Weights of a small image captioner: 64-pixel images, encoder num experts 32.
Rows from block 6 of the image encoder of a small image captioner, named by matrix and row number. Rows with one number belong to one neuron. Each number is 50 + 10 x the weight over its row's rms, rounded and kept within 0 to 99. All counts start at 0.
After each neuron's rows are labels from the 100 images, of 14976, where the neuron reaches its highest value: "top examples" is what is common among them; "lies over" is the class under the peak. Only what is clearly more common there than usual is listed. The data: flat shapes of many kinds, plain or patterned, on busy backdrops. In brackets: how many of the 100.
# fc1: MLP up (encoder.blocks.6.mlp.fc1.weight, 768x256), inputs 172-255
# fc2: MLP down (encoder.blocks.6.mlp.fc2.weight, 256x768, transposed), outputs 172-255

fc1.260:53 38 67 54 55 59 50 55 40 63 54 48 47 40 48 64 51 60 51 44 56 60 44 52 33 24 64 76 65 41 51 60 51 62 53 57 54 39 52 39 53 52 41 35 33 50 52 64 57 60 59 64 44 58 35 27 68 39 43 48 79 58 60 50 42 54 62 45 60 35 65 51 42 52 54 39 46 58 50 44 52 40 46 37
fc2.260:50 53 50 63 61 66 48 43 45 40 52 41 69 44 49 24 47 47 45 55 56 56 50 45 75 65 50 46 55 51 47 63 71 44 63 52 49 64 44 40 53 47 57 54 43 65 39 41 63 53 48 28 54 53 26 21 42 60 54 46 50 34 59 46 41 38 62 43 55 41 76 60 53 21 53 56 74 50 34 62 45 60 54 63
top examples: bar (70); largest shape: bar (34)
lies over: bar (28)

fc1.244:37 43 54 38 45 65 30 52 49 56 45 37 59 61 55 39 46 55 44 45 41 39 40 48 47 46 51 47 42 48 56 62 50 43 64 49 61 65 63 57 57 62 62 65 52 50 40 67 56 32 64 46 53 56 51 24 54 51 51 71 47 41 32 44 56 46 29 57 47 38 58 54 53 54 68 46 55 43 44 37 56 57 71 45
fc2.244:62 58 63 53 65 52 55 51 56 66 58 52 48 45 59 54 37 42 44 49 52 41 43 48 60 52 46 60 49 66 47 43 67 53 35 63 67 67 47 54 55 51 47 50 32 46 52 51 35 60 30 66 37 38 28 47 50 42 42 51 41 45 57 57 53 64 58 41 48 45 41 69 69 27 54 53 44 54 55 47 56 50 65 56
top examples: ellipse (42); heart (35); largest shape: heart (30)
lies over: ellipse (29); heart (27)

fc1.226:51 50 39 63 49 57 41 62 44 50 40 42 44 45 51 34 49 60 59 57 51 64 67 57 50 51 52 55 54 55 47 36 46 47 68 44 52 57 41 40 43 56 57 46 46 45 57 66 54 50 57 28 49 65 38 29 42 59 45 57 49 39 50 46 59 44 52 44 76 30 67 56 64 42 60 58 72 50 46 66 45 50 47 42
fc2.226:46 58 48 57 52 39 46 57 49 45 59 45 39 50 50 73 56 48 45 42 48 53 45 46 50 60 47 53 50 55 34 44 49 54 28 63 41 51 46 53 46 41 37 40 58 68 40 37 54 67 64 70 56 42 55 40 53 39 36 51 54 60 50 41 44 43 61 48 40 56 49 41 43 64 44 56 45 78 49 35 51 35 35 43
top examples: circle (89); largest shape: circle (78)
lies over: circle (83)

fc1.617:47 52 38 57 45 61 56 39 35 45 29 45 51 40 56 27 68 76 62 44 52 44 53 53 58 61 38 49 59 48 33 65 39 43 64 47 69 42 45 48 36 63 57 53 50 35 39 46 44 43 40 46 52 46 47 33 38 56 31 56 48 54 38 45 70 48 47 66 56 36 50 36 61 57 43 47 62 51 54 69 53 63 30 47
fc2.617:58 60 53 57 51 55 68 58 48 64 44 51 58 57 75 75 48 45 56 46 28 37 43 37 51 40 58 59 43 47 39 35 39 56 34 67 48 60 50 35 45 54 42 41 52 44 51 54 38 54 41 64 59 51 43 44 52 49 43 48 50 66 43 44 55 54 37 45 52 50 42 48 27 56 40 51 40 60 44 48 52 26 41 47
top examples: hexagon (69); largest shape: hexagon (62)
lies over: hexagon (65)

fc1.703:54 55 56 54 60 37 54 61 60 61 56 67 57 57 68 51 50 45 57 56 48 35 51 57 42 68 55 52 54 53 52 60 68 64 39 59 61 44 45 35 45 46 43 48 73 57 38 37 42 51 45 44 57 52 61 40 63 63 38 52 48 60 62 43 55 32 44 38 58 49 52 40 48 40 53 36 59 56 42 82 39 52 32 42
fc2.703:60 53 50 35 40 60 43 52 41 51 56 38 68 41 55 39 57 56 59 48 49 41 63 47 67 59 57 31 58 48 40 63 45 58 50 46 57 42 59 59 57 65 52 33 46 35 47 52 66 55 59 44 58 41 55 39 55 74 33 51 68 55 53 30 54 54 43 56 61 40 53 38 55 42 57 62 36 52 43 37 63 54 64 51
top examples: circle (77); largest shape: circle (74)
lies over: circle (52)

fc1.97:51 57 38 56 56 47 55 38 39 42 36 46 58 43 59 40 48 57 59 47 40 64 37 67 53 47 49 52 56 35 53 33 51 42 63 39 62 47 48 46 41 60 60 62 48 29 38 41 36 45 48 23 63 50 53 29 36 41 38 48 45 54 35 55 61 56 35 58 53 46 56 45 58 74 49 55 51 58 62 67 59 69 43 57
fc2.97:48 59 48 53 69 54 55 56 51 59 48 45 49 67 59 69 52 33 47 36 36 49 44 36 45 45 55 54 44 55 41 52 36 54 32 64 42 60 46 44 44 49 40 42 56 55 55 58 53 67 56 79 58 49 50 70 58 45 54 57 52 65 54 50 41 62 53 46 42 46 34 50 36 53 45 54 36 68 39 38 48 18 46 48
top examples: hexagon (70); largest shape: hexagon (60); brown shape (45); pentagon (42)
lies over: hexagon (60); pentagon (36)

fc1.375:53 31 59 53 25 50 65 36 42 58 58 61 43 36 54 49 42 61 54 41 56 72 37 56 49 47 57 46 44 49 58 48 36 42 62 40 65 53 53 36 51 56 55 52 42 39 40 42 35 33 39 44 51 65 61 21 41 50 56 51 43 27 46 34 60 51 56 42 61 33 76 49 62 58 47 44 46 50 52 45 66 56 54 51
fc2.375:62 44 58 39 66 65 35 51 32 44 41 29 42 54 57 36 60 54 26 33 60 34 51 43 56 58 43 41 46 49 39 68 62 58 42 56 56 57 48 45 48 52 57 45 37 40 48 34 49 58 43 62 50 51 32 55 48 45 51 66 57 67 47 50 47 45 67 56 38 47 41 37 65 43 55 62 47 60 52 42 56 50 47 59
top examples: white shape (59); teal shape (47); circle (37); its colour: white (33)
lies over: circle (26)

fc1.302:49 62 59 48 64 51 61 38 39 40 42 47 65 41 54 42 42 43 46 64 52 37 57 44 68 61 50 45 56 57 43 48 60 43 48 55 39 39 44 37 55 47 50 39 46 45 43 57 45 50 49 52 37 59 54 32 50 52 41 60 77 25 55 44 40 40 56 61 62 54 71 59 44 48 41 49 71 58 50 53 53 38 45 66
fc2.302:37 59 52 49 37 54 40 53 49 49 54 37 53 37 46 33 61 51 65 34 43 47 60 62 60 50 54 34 51 35 61 38 56 35 66 56 51 45 42 57 57 66 66 50 45 44 55 56 51 51 58 45 52 51 47 33 42 52 61 56 53 56 41 54 61 41 37 69 45 49 54 45 55 56 52 70 45 42 43 34 58 66 60 59
top examples: ring (95); largest shape: ring (69); teal shape (65); its colour: teal (40)
lies over: ring (38)

fc1.587:42 40 60 34 50 65 69 43 59 56 67 43 59 44 65 39 36 63 46 48 70 53 42 31 46 66 57 61 59 43 47 53 57 42 45 46 47 51 55 38 42 49 49 33 35 41 64 42 72 56 45 49 21 58 46 45 56 54 65 47 63 54 55 55 52 44 58 57 55 50 70 42 31 40 64 36 52 34 53 48 47 38 34 57
fc2.587:59 54 47 77 38 52 46 40 56 39 42 42 49 41 35 56 47 47 56 46 46 47 45 65 58 54 43 48 48 49 43 58 68 44 44 35 45 55 53 50 52 34 50 59 51 64 41 45 44 53 53 15 50 43 44 43 54 47 48 28 44 40 47 51 40 45 59 49 57 43 69 48 63 39 19 56 52 55 60 65 37 66 61 33
top examples: ellipse (37); bar (37); largest shape: ellipse (30); largest shape: bar (25)
lies over: ellipse (33); semicircle (27)

fc1.153:56 38 70 54 52 74 44 45 29 30 53 53 32 57 46 50 52 58 44 38 53 47 53 54 45 61 45 43 51 40 44 51 44 34 57 37 51 62 45 69 54 60 57 69 51 52 60 42 53 47 52 57 47 59 55 46 65 58 47 44 56 51 52 56 46 45 78 49 54 51 57 44 65 48 55 52 43 73 49 55 54 64 41 48
fc2.153:54 57 53 51 28 57 47 34 41 51 55 49 43 52 45 39 55 46 67 34 40 38 55 65 45 49 44 47 47 47 43 58 45 49 53 60 50 50 60 57 53 48 49 52 47 41 40 63 55 57 74 38 47 55 48 39 48 77 47 50 65 54 46 40 43 55 42 44 57 35 61 50 51 47 36 49 39 40 41 46 49 53 77 39
top examples: cross (49); count: one (43); largest shape: cross (42)
lies over: cross (47)

fc1.340:49 39 43 72 50 45 65 39 41 44 30 48 54 44 67 61 62 47 43 63 59 66 52 48 54 45 53 62 51 49 40 54 58 42 66 32 63 47 45 43 31 60 46 56 58 42 50 44 45 47 38 39 51 47 53 33 38 41 31 47 51 39 57 63 64 37 51 44 93 33 47 46 61 49 57 52 61 43 52 54 51 49 70 51
fc2.340:69 54 57 44 57 50 50 52 63 51 72 41 43 62 57 59 34 43 45 46 33 43 49 59 40 63 51 49 72 58 42 45 53 47 37 69 36 62 49 48 54 37 42 45 56 65 53 54 53 57 63 62 65 36 50 53 55 46 43 51 60 60 41 39 41 33 46 61 37 44 56 36 39 62 65 56 37 66 50 40 56 30 47 44
top examples: circle (64); largest shape: circle (56)
lies over: circle (55)

fc1.415:62 42 48 58 54 46 55 23 58 34 37 43 36 51 45 47 69 45 42 48 47 57 56 38 54 55 60 46 49 43 48 54 50 21 77 49 55 57 50 47 40 52 58 45 43 48 38 44 56 38 52 50 47 70 73 51 51 49 62 46 38 36 50 53 41 38 48 51 61 58 61 52 60 46 33 43 39 48 61 58 49 57 44 54
fc2.415:47 59 47 53 28 66 35 27 38 31 47 54 49 64 48 33 42 52 59 24 53 50 44 58 53 55 44 47 44 61 50 63 47 48 53 42 53 57 59 59 42 58 61 71 43 40 48 46 51 64 72 45 53 39 43 46 47 55 48 43 42 57 45 31 45 59 58 46 58 35 41 46 58 44 39 60 38 55 54 59 53 52 63 43
top examples: gear (69); green shape (68); largest shape: gear (52); its colour: green (52)
lies over: gear (53)

fc1.88:55 39 59 41 27 64 53 51 44 61 55 52 44 44 54 43 52 54 49 58 69 57 53 40 59 35 63 48 44 47 49 50 38 54 60 49 52 45 51 50 40 53 47 39 40 38 53 57 51 37 50 57 45 60 53 45 34 50 48 46 48 48 69 52 59 35 50 36 75 39 70 48 34 60 74 51 39 38 51 47 55 57 38 46
fc2.88:56 41 62 58 63 64 41 68 41 62 36 33 55 34 62 40 53 35 46 50 51 59 47 52 60 70 61 53 45 47 59 56 61 65 58 61 52 64 69 48 55 52 48 31 47 56 53 47 62 48 28 55 50 51 33 20 55 60 41 47 49 51 59 49 51 31 47 38 48 46 66 60 39 32 62 37 49 40 44 36 51 42 70 64
top examples: ellipse (69); brown shape (45)
lies over: ellipse (27)

fc1.8:56 64 57 45 61 53 58 53 53 48 38 35 51 42 52 49 56 57 55 62 52 57 32 39 58 52 50 46 51 54 50 56 56 49 45 64 66 58 50 41 60 49 41 34 58 40 38 52 47 48 43 56 48 56 70 14 39 44 33 50 62 42 66 51 52 43 52 33 56 42 65 51 60 55 41 43 50 65 38 40 44 55 51 40
fc2.8:52 54 60 43 52 60 57 35 59 60 66 46 56 40 47 39 42 69 49 54 45 48 48 52 56 52 60 41 52 50 48 35 59 51 44 38 67 55 45 56 59 73 49 49 52 36 51 79 54 41 66 30 49 64 40 42 46 65 51 47 49 57 48 44 58 40 49 46 64 36 51 53 56 52 50 67 50 40 42 39 31 46 56 48
top examples: red shape (90); its colour: red (51); ring (50); circle (43)
lies over: circle (29)

fc1.582:42 36 51 42 57 49 49 47 46 56 36 53 49 40 57 49 69 38 43 70 48 80 42 41 31 45 69 41 46 50 56 50 42 54 71 51 52 30 59 38 58 52 43 44 42 45 38 67 59 47 52 43 37 54 59 28 49 64 52 42 58 51 55 43 61 35 56 61 71 48 60 62 44 34 48 47 56 40 56 45 57 31 51 59
fc2.582:46 50 51 43 65 63 43 50 61 57 42 51 52 50 64 41 29 57 51 53 56 46 59 51 43 71 59 63 49 65 59 57 53 59 44 48 39 75 48 40 51 50 51 62 49 56 71 50 56 47 45 68 40 50 50 35 61 39 38 47 38 40 53 52 48 39 43 42 56 48 56 48 53 50 53 52 48 60 54 56 57 40 54 66
top examples: ellipse (70); black shape (54); largest shape: ellipse (41); its colour: black (33)
lies over: ellipse (51)

fc1.691:49 68 37 72 35 45 54 48 46 27 36 38 60 51 37 46 48 64 57 48 46 56 47 53 53 50 51 48 41 65 44 49 54 42 51 30 52 46 79 39 39 48 47 57 57 48 45 32 62 56 58 25 53 65 48 41 44 50 48 49 69 33 56 37 53 40 60 49 56 47 60 30 59 54 52 60 46 56 60 59 57 65 48 38
fc2.691:63 52 53 63 57 65 43 44 50 50 45 55 50 41 69 48 47 47 55 36 37 27 50 56 49 71 49 62 49 47 42 45 42 52 46 53 66 77 71 51 44 58 65 51 60 57 54 48 38 69 39 46 47 40 43 52 51 55 39 41 30 58 52 33 55 55 50 55 47 46 44 57 41 48 20 64 43 64 58 59 59 34 54 39
top examples: gear (100); largest shape: gear (55); teal shape (51)
lies over: gear (58)

fc1.410:43 64 29 64 57 27 56 43 49 47 41 35 49 50 44 64 60 50 56 59 51 54 45 54 51 50 49 52 62 50 27 50 54 51 47 32 51 29 50 34 54 50 50 47 56 56 34 33 49 52 64 29 41 52 57 55 39 54 41 42 64 44 65 37 45 52 45 42 56 42 56 49 49 54 49 43 45 51 63 75 35 59 49 36
fc2.410:54 69 51 69 46 66 36 48 53 52 39 50 58 42 61 35 32 33 50 33 45 47 46 58 69 56 39 55 52 55 47 56 49 55 53 57 56 76 61 49 50 40 57 50 47 52 57 54 45 61 37 44 54 43 27 37 44 65 39 47 40 63 53 34 42 60 49 44 59 37 58 61 58 38 46 63 67 47 47 37 54 42 66 47
top examples: gear (96); largest shape: gear (45)
lies over: gear (31)

fc1.448:54 27 76 60 35 58 59 60 52 63 52 40 54 42 69 57 35 66 43 59 58 60 52 50 63 41 68 68 57 64 53 67 44 52 48 68 46 64 45 53 50 33 51 46 28 62 63 67 40 51 48 51 31 54 45 35 64 56 51 45 35 43 62 50 44 20 56 50 55 44 62 47 44 30 65 52 55 41 44 51 53 43 28 58
fc2.448:64 55 46 71 50 31 59 48 51 40 50 48 54 37 49 61 62 48 61 47 30 39 50 57 43 46 38 46 61 43 26 29 60 49 39 52 59 38 46 45 46 43 48 54 69 66 40 31 47 73 56 24 45 44 42 43 43 62 36 41 56 51 36 41 47 45 53 48 61 45 51 37 58 36 28 69 40 59 63 66 47 54 50 22
top examples: bar (65); largest shape: bar (32)
lies over: bar (30)

fc1.181:59 41 46 75 42 42 55 41 37 35 41 56 55 40 49 48 61 59 52 52 42 37 48 61 50 46 37 33 50 57 42 54 35 53 53 36 54 51 59 50 45 59 71 51 43 45 53 31 53 43 54 51 38 52 47 43 52 53 57 43 34 42 50 41 44 51 43 30 39 44 54 55 60 49 37 49 39 52 63 75 46 64 53 23
fc2.181:41 59 59 60 37 53 45 44 43 52 38 44 46 41 58 36 46 47 61 38 49 42 52 50 54 60 45 54 45 44 41 60 48 56 41 73 61 47 67 52 43 51 61 66 36 52 48 44 50 60 43 54 51 59 43 35 53 53 43 62 38 61 53 32 53 61 56 49 64 39 48 54 49 35 41 60 38 64 46 44 63 43 65 36
top examples: gear (67); largest shape: gear (46); cross (37)
lies over: gear (31)

fc1.640:56 46 46 63 55 34 57 45 49 56 53 63 52 35 57 40 64 59 59 72 42 61 58 66 48 54 49 50 61 60 41 54 67 55 47 58 48 41 61 45 50 59 45 64 62 57 38 57 55 70 51 44 50 51 40 49 60 62 37 61 56 31 50 50 56 36 68 52 56 44 55 44 70 45 53 48 54 39 66 62 52 44 29 43
fc2.640:47 57 39 49 56 48 57 71 63 46 45 43 66 47 54 52 67 42 66 43 36 30 56 43 60 56 55 40 68 48 46 59 55 52 32 58 47 51 60 52 62 63 56 49 45 47 50 49 64 56 55 57 72 41 73 46 51 50 28 66 68 60 60 37 55 60 41 62 47 59 47 41 49 53 41 65 36 69 42 43 56 55 43 37
top examples: circle (72); largest shape: circle (60); blue shape (56); its colour: blue (34)
lies over: circle (28)

fc1.381:47 38 58 53 50 57 67 52 69 45 71 36 63 45 37 57 42 56 48 47 63 61 35 50 69 67 71 47 41 47 47 68 51 51 61 53 50 54 60 34 49 57 34 44 37 50 38 64 57 30 43 45 31 58 53 42 48 72 32 43 37 57 62 51 43 45 51 64 55 52 62 37 30 46 61 47 56 40 61 53 57 37 53 58
fc2.381:68 64 41 65 60 56 47 30 58 35 42 38 59 44 52 45 44 50 47 50 32 43 56 55 66 61 49 45 52 47 40 42 78 41 34 35 57 67 50 53 53 49 59 50 60 53 42 38 47 49 46 14 52 54 48 44 48 52 43 32 48 50 45 34 50 40 46 56 53 49 63 48 60 43 25 61 48 53 55 60 35 65 59 46
top examples: red shape (55); ellipse (52); largest shape: ellipse (38); its colour: red (37)
lies over: ellipse (39)

fc1.33:61 65 43 60 53 43 57 48 49 28 34 53 35 39 53 63 56 43 47 56 48 66 49 54 59 51 30 55 58 42 44 57 62 55 54 51 41 64 61 43 44 40 37 42 55 65 34 35 51 53 53 36 56 50 65 42 40 57 48 63 59 60 59 47 52 36 50 51 67 50 60 39 55 56 35 53 29 46 48 60 64 74 44 35
fc2.33:56 37 42 70 43 50 43 39 50 42 55 65 38 33 49 54 52 53 57 39 48 42 46 70 55 46 42 46 58 55 56 44 37 49 52 47 56 64 58 47 62 42 60 57 49 54 59 42 32 56 45 45 49 49 53 33 40 53 45 43 40 45 48 32 63 55 74 53 53 56 53 36 57 60 39 48 33 58 67 57 62 54 48 47
top examples: ring (59); gear (50); orange shape (47); largest shape: gear (25)
lies over: gear (25)

fc1.680:51 46 56 41 56 45 52 51 59 50 58 41 62 49 44 30 57 76 44 46 57 56 49 39 48 66 54 53 63 51 70 55 63 55 60 59 62 60 43 41 60 61 47 44 32 64 46 61 63 38 50 50 37 61 47 43 55 61 47 61 57 47 46 54 48 40 44 61 62 46 48 44 40 46 61 47 63 52 38 40 51 52 39 54
fc2.680:49 46 56 64 50 61 41 39 60 53 40 45 47 36 47 36 32 50 51 50 73 37 37 55 60 72 45 52 65 62 49 55 63 43 49 53 45 69 52 55 55 47 51 54 52 66 65 53 43 46 48 48 48 44 51 46 59 48 35 39 49 28 51 39 39 54 62 45 50 34 54 66 65 56 38 63 60 62 56 56 52 58 57 50
top examples: ellipse (58); largest shape: ellipse (49); count: one (49); semicircle (37)
lies over: ellipse (42); semicircle (30)

fc1.2:58 49 36 62 59 52 48 28 39 31 42 33 49 22 66 48 54 62 55 53 39 60 63 56 56 65 53 35 64 39 53 63 53 50 53 52 68 54 67 53 53 66 59 65 36 47 52 35 41 45 36 47 69 49 48 44 34 40 41 50 47 50 62 36 70 52 48 50 58 60 64 43 52 65 37 61 48 50 55 75 56 61 37 53
fc2.2:59 63 45 61 48 49 64 59 48 65 52 55 56 53 63 65 61 34 57 43 34 34 46 43 43 44 46 51 54 44 39 41 40 61 28 76 52 51 54 45 51 52 40 37 58 44 52 58 46 62 48 61 65 37 44 56 52 54 35 56 56 63 48 36 54 56 49 49 48 52 36 53 33 56 39 54 35 67 45 40 53 34 49 35
top examples: hexagon (78); largest shape: hexagon (75)
lies over: hexagon (69)

fc1.50:55 44 31 46 35 47 63 41 67 35 50 55 41 35 38 57 64 57 51 80 64 62 52 40 41 48 41 59 32 42 43 53 48 45 59 35 50 46 52 55 63 53 54 44 49 37 46 39 46 42 60 47 48 58 55 31 35 59 58 43 50 42 52 50 65 28 47 64 55 50 77 49 65 41 43 55 40 49 71 51 39 48 48 49
fc2.50:56 49 49 44 52 44 46 51 51 49 51 52 58 47 63 57 45 40 42 81 56 57 51 37 62 59 50 60 37 49 49 49 54 55 47 41 54 53 73 29 52 43 43 50 56 46 43 45 49 55 53 53 40 53 67 29 48 64 37 37 41 45 62 59 38 42 44 34 57 47 66 58 46 38 50 42 37 58 54 63 53 51 47 61
top examples: gear (58); circle (45); count: five (39); largest shape: circle (34)
lies over: circle (27)

fc1.469:55 43 48 56 42 47 62 53 52 50 46 57 71 39 69 54 47 50 47 60 55 55 51 50 65 68 54 51 44 56 67 54 51 44 55 71 55 59 63 57 42 40 46 51 54 59 34 37 46 42 39 43 28 60 41 44 40 58 37 44 51 45 58 35 46 43 51 34 64 62 69 48 30 32 65 42 52 52 35 62 54 40 35 46
fc2.469:55 48 46 44 43 44 51 63 69 59 58 39 60 54 40 50 65 47 52 37 52 30 51 45 51 43 64 34 47 27 60 57 69 38 44 43 47 40 57 65 60 52 47 50 40 58 53 56 57 44 51 53 43 62 53 37 54 65 57 52 62 68 40 48 49 45 33 71 45 46 59 46 47 43 63 60 44 55 43 28 54 51 46 62
top examples: ring (71); largest shape: ring (56)
lies over: ring (25)

fc1.203:56 55 59 55 47 58 41 34 44 37 44 38 52 51 44 39 48 58 55 50 31 70 50 65 58 50 42 58 45 53 52 63 47 40 59 51 57 40 56 36 48 67 58 57 48 28 57 47 59 67 82 42 50 51 56 30 49 43 46 40 71 41 49 38 58 45 41 59 51 28 66 42 55 36 44 49 73 42 69 58 40 48 54 59
fc2.203:54 54 51 58 59 56 44 49 36 63 45 43 49 64 56 52 42 50 33 31 54 57 30 41 46 39 56 51 37 59 39 55 51 48 31 56 61 67 60 55 55 49 36 44 51 58 51 61 42 58 53 43 54 37 27 32 41 51 58 39 40 43 49 35 44 70 64 44 46 37 41 66 51 48 50 43 48 47 35 41 46 47 63 52
top examples: brown shape (66); its colour: brown (43); cross (41); hexagon (32)
lies over: cross (26)

fc1.362:52 53 43 58 59 45 63 53 48 53 42 41 50 41 55 53 59 56 45 57 65 84 40 52 60 59 46 50 44 70 33 57 52 57 69 45 47 58 44 40 65 40 50 39 52 56 34 56 50 36 40 48 56 61 53 42 55 55 52 57 42 39 67 50 57 52 58 46 55 50 89 50 52 48 48 41 63 30 39 69 46 42 69 45
fc2.362:66 55 54 32 66 54 45 52 45 39 50 33 56 53 59 33 54 49 38 27 31 42 59 56 54 72 50 40 58 29 46 63 64 59 25 50 54 45 46 51 54 53 64 52 41 27 47 54 60 53 42 54 49 55 33 69 48 63 52 71 57 73 30 46 42 59 34 77 31 55 47 39 54 43 57 57 42 56 43 41 51 67 48 55
top examples: ring (86); teal shape (69); count: five (44); largest shape: ring (41)
lies over: ring (32)

fc1.182:50 30 55 48 53 42 59 49 46 45 36 44 54 44 53 38 50 73 56 56 37 54 47 54 30 50 71 57 50 40 48 51 67 44 57 39 78 39 48 43 47 66 46 36 41 30 33 50 44 23 43 44 44 57 50 28 47 78 58 43 53 42 35 43 46 42 45 62 63 52 58 50 73 46 35 57 62 38 52 43 52 48 50 46
fc2.182:68 49 48 57 51 46 44 48 68 41 40 63 38 46 40 53 44 64 41 51 57 54 37 47 51 63 40 54 59 57 48 35 41 57 45 60 60 56 51 40 59 44 50 60 61 49 48 38 46 52 48 60 45 41 46 16 50 53 37 57 44 47 52 47 43 38 55 47 35 47 65 56 48 52 58 36 54 79 62 63 50 41 33 48
top examples: circle (51); red shape (46); count: five (42); hexagon (39)
lies over: circle (26)

fc1.558:50 63 38 63 49 49 66 35 38 34 35 37 57 28 56 35 53 60 64 59 47 44 57 48 49 55 51 49 34 43 61 46 59 55 56 37 61 52 56 59 40 59 61 74 40 40 42 49 45 41 37 49 55 42 30 19 40 43 40 50 46 48 36 50 68 45 42 58 59 40 61 34 56 48 44 45 58 44 48 80 45 60 38 56
fc2.558:67 60 57 56 61 57 59 58 47 53 55 38 61 52 59 67 53 33 40 42 35 40 41 42 48 58 55 48 51 46 37 52 50 53 30 69 55 57 57 54 52 56 33 29 58 41 47 56 51 57 49 64 67 46 48 69 54 57 40 57 57 71 54 34 47 46 49 50 40 48 32 48 37 56 48 48 34 76 40 35 51 30 51 46
top examples: circle (57); hexagon (54); largest shape: circle (48); largest shape: hexagon (47)
lies over: circle (50); hexagon (48)

fc1.207:42 52 53 58 64 43 52 34 36 29 31 55 59 40 50 62 60 60 46 59 62 53 26 43 59 48 29 58 43 60 40 63 52 27 69 31 43 61 63 45 57 55 52 60 46 55 37 43 51 55 64 38 40 46 51 37 48 49 33 43 78 37 50 43 60 56 53 38 70 50 58 54 50 42 63 42 44 57 63 53 49 60 59 53
fc2.207:57 60 54 53 47 72 42 33 47 44 46 39 43 55 50 36 53 33 48 22 40 42 62 53 43 65 36 38 54 45 60 53 48 52 48 65 45 61 59 56 49 47 65 44 46 36 55 47 43 61 40 64 54 35 38 65 48 65 47 51 38 67 35 38 43 59 55 57 53 48 37 51 51 45 46 56 53 49 51 48 52 38 64 39
top examples: ring (64); gear (48); largest shape: ring (25)
lies over: gear (28)

fc1.35:45 44 38 37 38 52 29 54 58 26 57 42 51 58 31 39 37 59 52 47 75 77 41 53 47 49 50 43 52 43 52 60 65 39 42 55 62 57 55 52 53 57 48 61 49 50 33 41 76 55 81 38 57 58 58 25 54 44 39 47 53 41 49 62 40 52 55 70 55 43 59 48 54 50 43 54 37 51 61 52 35 64 50 47
fc2.35:38 68 45 49 53 64 48 47 49 69 35 37 50 46 70 44 41 47 58 52 34 42 52 51 59 46 53 49 39 49 52 55 66 47 38 51 62 60 58 51 53 63 55 49 52 52 51 68 33 51 41 43 52 49 33 45 41 59 57 44 28 57 43 46 61 59 40 40 67 40 36 66 56 34 47 56 51 41 37 49 54 48 57 56
top examples: gear (93); largest shape: gear (44); count: five (44)
lies over: gear (39)

fc1.740:43 49 43 75 64 58 34 39 51 47 45 39 57 51 47 49 44 59 68 44 56 72 43 37 41 43 45 66 35 47 49 54 33 32 75 37 47 62 42 67 51 44 54 56 52 51 51 59 47 32 55 42 49 59 53 39 42 35 52 33 50 41 42 49 37 46 53 41 48 44 72 51 50 57 46 53 46 48 46 52 40 71 67 41
fc2.740:48 42 69 47 73 62 41 57 51 48 57 54 35 52 55 43 42 40 38 32 54 39 66 45 59 68 44 55 48 69 58 63 55 50 53 41 60 70 53 57 61 43 57 41 40 54 54 52 53 60 29 68 35 50 37 61 62 42 51 64 53 47 68 43 43 61 49 44 39 46 40 56 67 40 60 60 48 54 44 32 60 58 74 50
top examples: cross (72); largest shape: cross (31)
lies over: cross (37)